{"train_examples": 39062, "win_length": 400, "codebook_size": 256, "adamw_lr_other_params": 0.0025}
Rows from block 8 of a small self-supervised audio encoder (BEST-RQ), named by matrix and row number. Rows with one number belong to one channel. Each number is 128 + 32 x the weight over its row's rms, rounded and kept within 0 to 255. All counts start at 0. Numbers have three digits each.
After each channel's rows are labels from the 100 clips, of 14848, where the channel reaches its highest value: "peak on" is the class under the peak. Only what is clearly more common there than usual is listed. The data: babble in 24 made-up languages, each with its own sounds, syllables and stress or tones, from a formant synthesiser.
# convs1: first pointwise conv (model.blocks.8.convs.1.weight, 288x240x1, standardized in use), inputs 120-239
# convs3: second pointwise conv (model.blocks.8.convs.3.weight, 288x288x1, standardized in use, transposed), outputs 96-191

convs1.118:115135129109165183127103116156138127160147170161140114145128086045107137120114111130141094165083142204114119130155111110140097070101144131126157127128086131141141131084115138123176143147144134076112159073058207109101132193131111148128084121107111132238121126100132122171095129090139126082121119116083079149084108185146137090172179156171164132102130114141128118
convs3.118:121134168159178080170097125107169130131107113125155110128145133197116136175087215111123137076095090124116072149104167141104152151129146112114184124153154083155143180115136120100149116143120135125121095159156136113121126171118110174117131082168141105127211098229152068090126176180123131133
peak on: /ɔɪ/

convs1.58:098141108152090184089147157083127102087117076176103131166139104127086136070099130140138176160153058113134105088085133118107126117143153111105139105085095148148092094144131119123136150094149162150174103114155087048173158074162140080087115121161118118091138139135159092122090138154104098227129127125132165147098081141162111082103048155095127091198087146131145190
convs3.58:037177167104139104149068119141191167090111152103148182138121150150081153177193094169135168113099144137094173105095136155167164139126102117084153129167138156054109152151124156114133128121107173109116117165135216130149104120097127081133132104134080183153135086139091121155114164111169157147
peak on: /t˭/

convs1.39:123151097131108112027166080104075099109126183142166107116148040150118123026118135133149095115119135097124116174150142204118129138126140085073136130149079118127126105112106156130111114135191105102188117168175096110148113168146114154195122107109127118130121078152132138099146102118098098161117183127113125110163126076177123163120141113097132142158140127116192105
convs3.39:165153106090105179107090103153136135148102112216078155133180162129137080106118108163072151103153132153127189084133091153126123139131121127073145182115102098093143207166116095095138109104122069112141133131121070130088128120100082114097111129158148147161116123159153137094099180150096149110
peak on: silence

convs1.60:095114126177134145174103165131119143101147106192145189135116153046128110158116103142140127153125175115131146108065134136125117126158090154171075149095156155090126126070143123117136182102099115183210180116146237150133089110162032116153135113173179061149100127125066247122098143145139113091159063159185100093132132140111140145116092150105120111135120092142118099
convs3.60:154146112122140104146122137059112071135087080107158110115149060060151079134081140100105079108142196175142171142119104091219125124142154126121094168153101086157136139110086107129127119135126118108127152097129141193110166140076128109096096144136134124141149240145176144084150104164112130126
peak on: /æ/

convs1.212:099133159082122135165135145097171166114154114155222164111115132149147120135094157115090108121193135130098059132109146146089088108136143139153101070132137108115142063161133107130111145085140154122130164088159095129118141158053084122145128112123176158127148114082111088174131117124110136127108158105135166093074090146085124090113122122145119116153177117107147189
convs3.212:120185141098127095086170128115122134102178081148182129190119096096100139187151153119057118143108146112123111149156077153131155065152153218120145111126107245108112171156117163113110142177097107144122126138128142127079163141080096119060114109126122139149182043154140160127123107123114131107
peak on: silence

convs1.37:118130113093118089103083134115084127134129157091116094079093139139114106158110139110143070152137181091109127105055165156141156129113103107081192137165109106110052145111165151179070076180134099081111139123195113074172163149093119154112128147102135181134133103124125205107131138095105111208115128145123159104152147096149137105102193109163075112105121140151127160
convs3.37:143146122109149154186127173129115161125098120130213128106096121148127129170112168107165129138130118078062166143152072170134132180059086126165071155121081139186204133120148076096067107160120103182177135112204131106088065171099136140150166113110130116105123125205197123148142066153171135156
peak on: /tʃ/

convs1.198:152111167180131095147129127153133137124055101154136169163110089125103134165154162087147152085135178141093127100129064097155134132104109127121106139153150121138102080080126140146068128130183201165080064122152086079105140117118153115159123147198120072160095143148156089103136084100092125177131124142058142103129124133151132127177168106094187170115119195149191104
convs3.198:138146185209133043177149161179158112093081152101150113085114114121215151150202098076173126161125147107100136130140119174140150150172109097160143115132089095120102112106149180133158171101114128127088117124106179175155124139123111132153092162078129128206114152158130135090104126059142143149
peak on: /aʊ/

convs1.91:192132126099130147122255116164129159129111146190132101105136141163095137146076118174132114144142097086111095121137142149114099125147109054085126100101117111148068117138110129118109126066115169131128159102130180162076127125092128131166122128095119149102120139124079166141156097173000139115183142147077113119181132108065182082052145147101113138174134141113134092
convs3.91:133102151127136125104173112137178127164150128125131133143143139111172145131115124157066129119249158113103121096138127127099066127101063043100165224168136123144144157128127140161077119078145110115179134123105109116130125121127114121084083059134131141188066207139091113133086140134123077045
peak on: silence

convs1.158:152099136110098067066149122149156034117077162097163109153089136095148108172123101135098074128108105163096132101159108084092096160195114152154103183119067154135137120107147122174117151112115117085130096105148114104126166156180169145123108198147096146156111092186076150155172133132158135157101125126116129116134189106134161167150123084162155129098110087105141170
convs3.158:153125165144068134113088119143160099090151132157236149096153087116085101087159119116127112146140138119163135164075128164102165099153139166151095115126125108135116155093153129139073164169119124156122114079097116180110143173107111145139158160158120126141183142145121101146131183142110077207
peak on: silence

convs1.272:131132116111115174152098099174109121188201119139123113104109158183097091152142122160158161114120151134113143133101138102140143096137059123103136124143150145125081125159087133085101168164112122117162178131121097124145075156141133150129162115136133131129161134187110117218131076110137128129099154137103132137058178146152108157163147074154160078107181116148096127
convs3.272:124126134129142116133056139109107115129036118158094104062191149105139110109128132078123162099151113088162150144157125171140114151148141146107108103105093076117114101113100125139107140171096147156030118068129153111173131087112139183098153141123111073101125160108139122113131107125141129156
peak on: /tʃ/

convs1.34:142169155176096150168110189109109151132138108192137143123131127076106189191117062086140145144115104109124132148135092084147165150129180086080124078125157189136133137111067154107193127140136099141154166129119138106116158132140120097130141153146108074189083098092095142141138133098123128129136149157108138141139158136151086169162148151150195146115086138119129161
convs3.34:103173156121046146149106110105131148118087149108142050128194151143172157140141146108103118132189167186075110169142154086115138106127112135170158170091092103109127166103151153148132081120071203145106069164110119122067113107173124155162143097135120140109151146164122168145139135095097152072
peak on: /ɔɪ/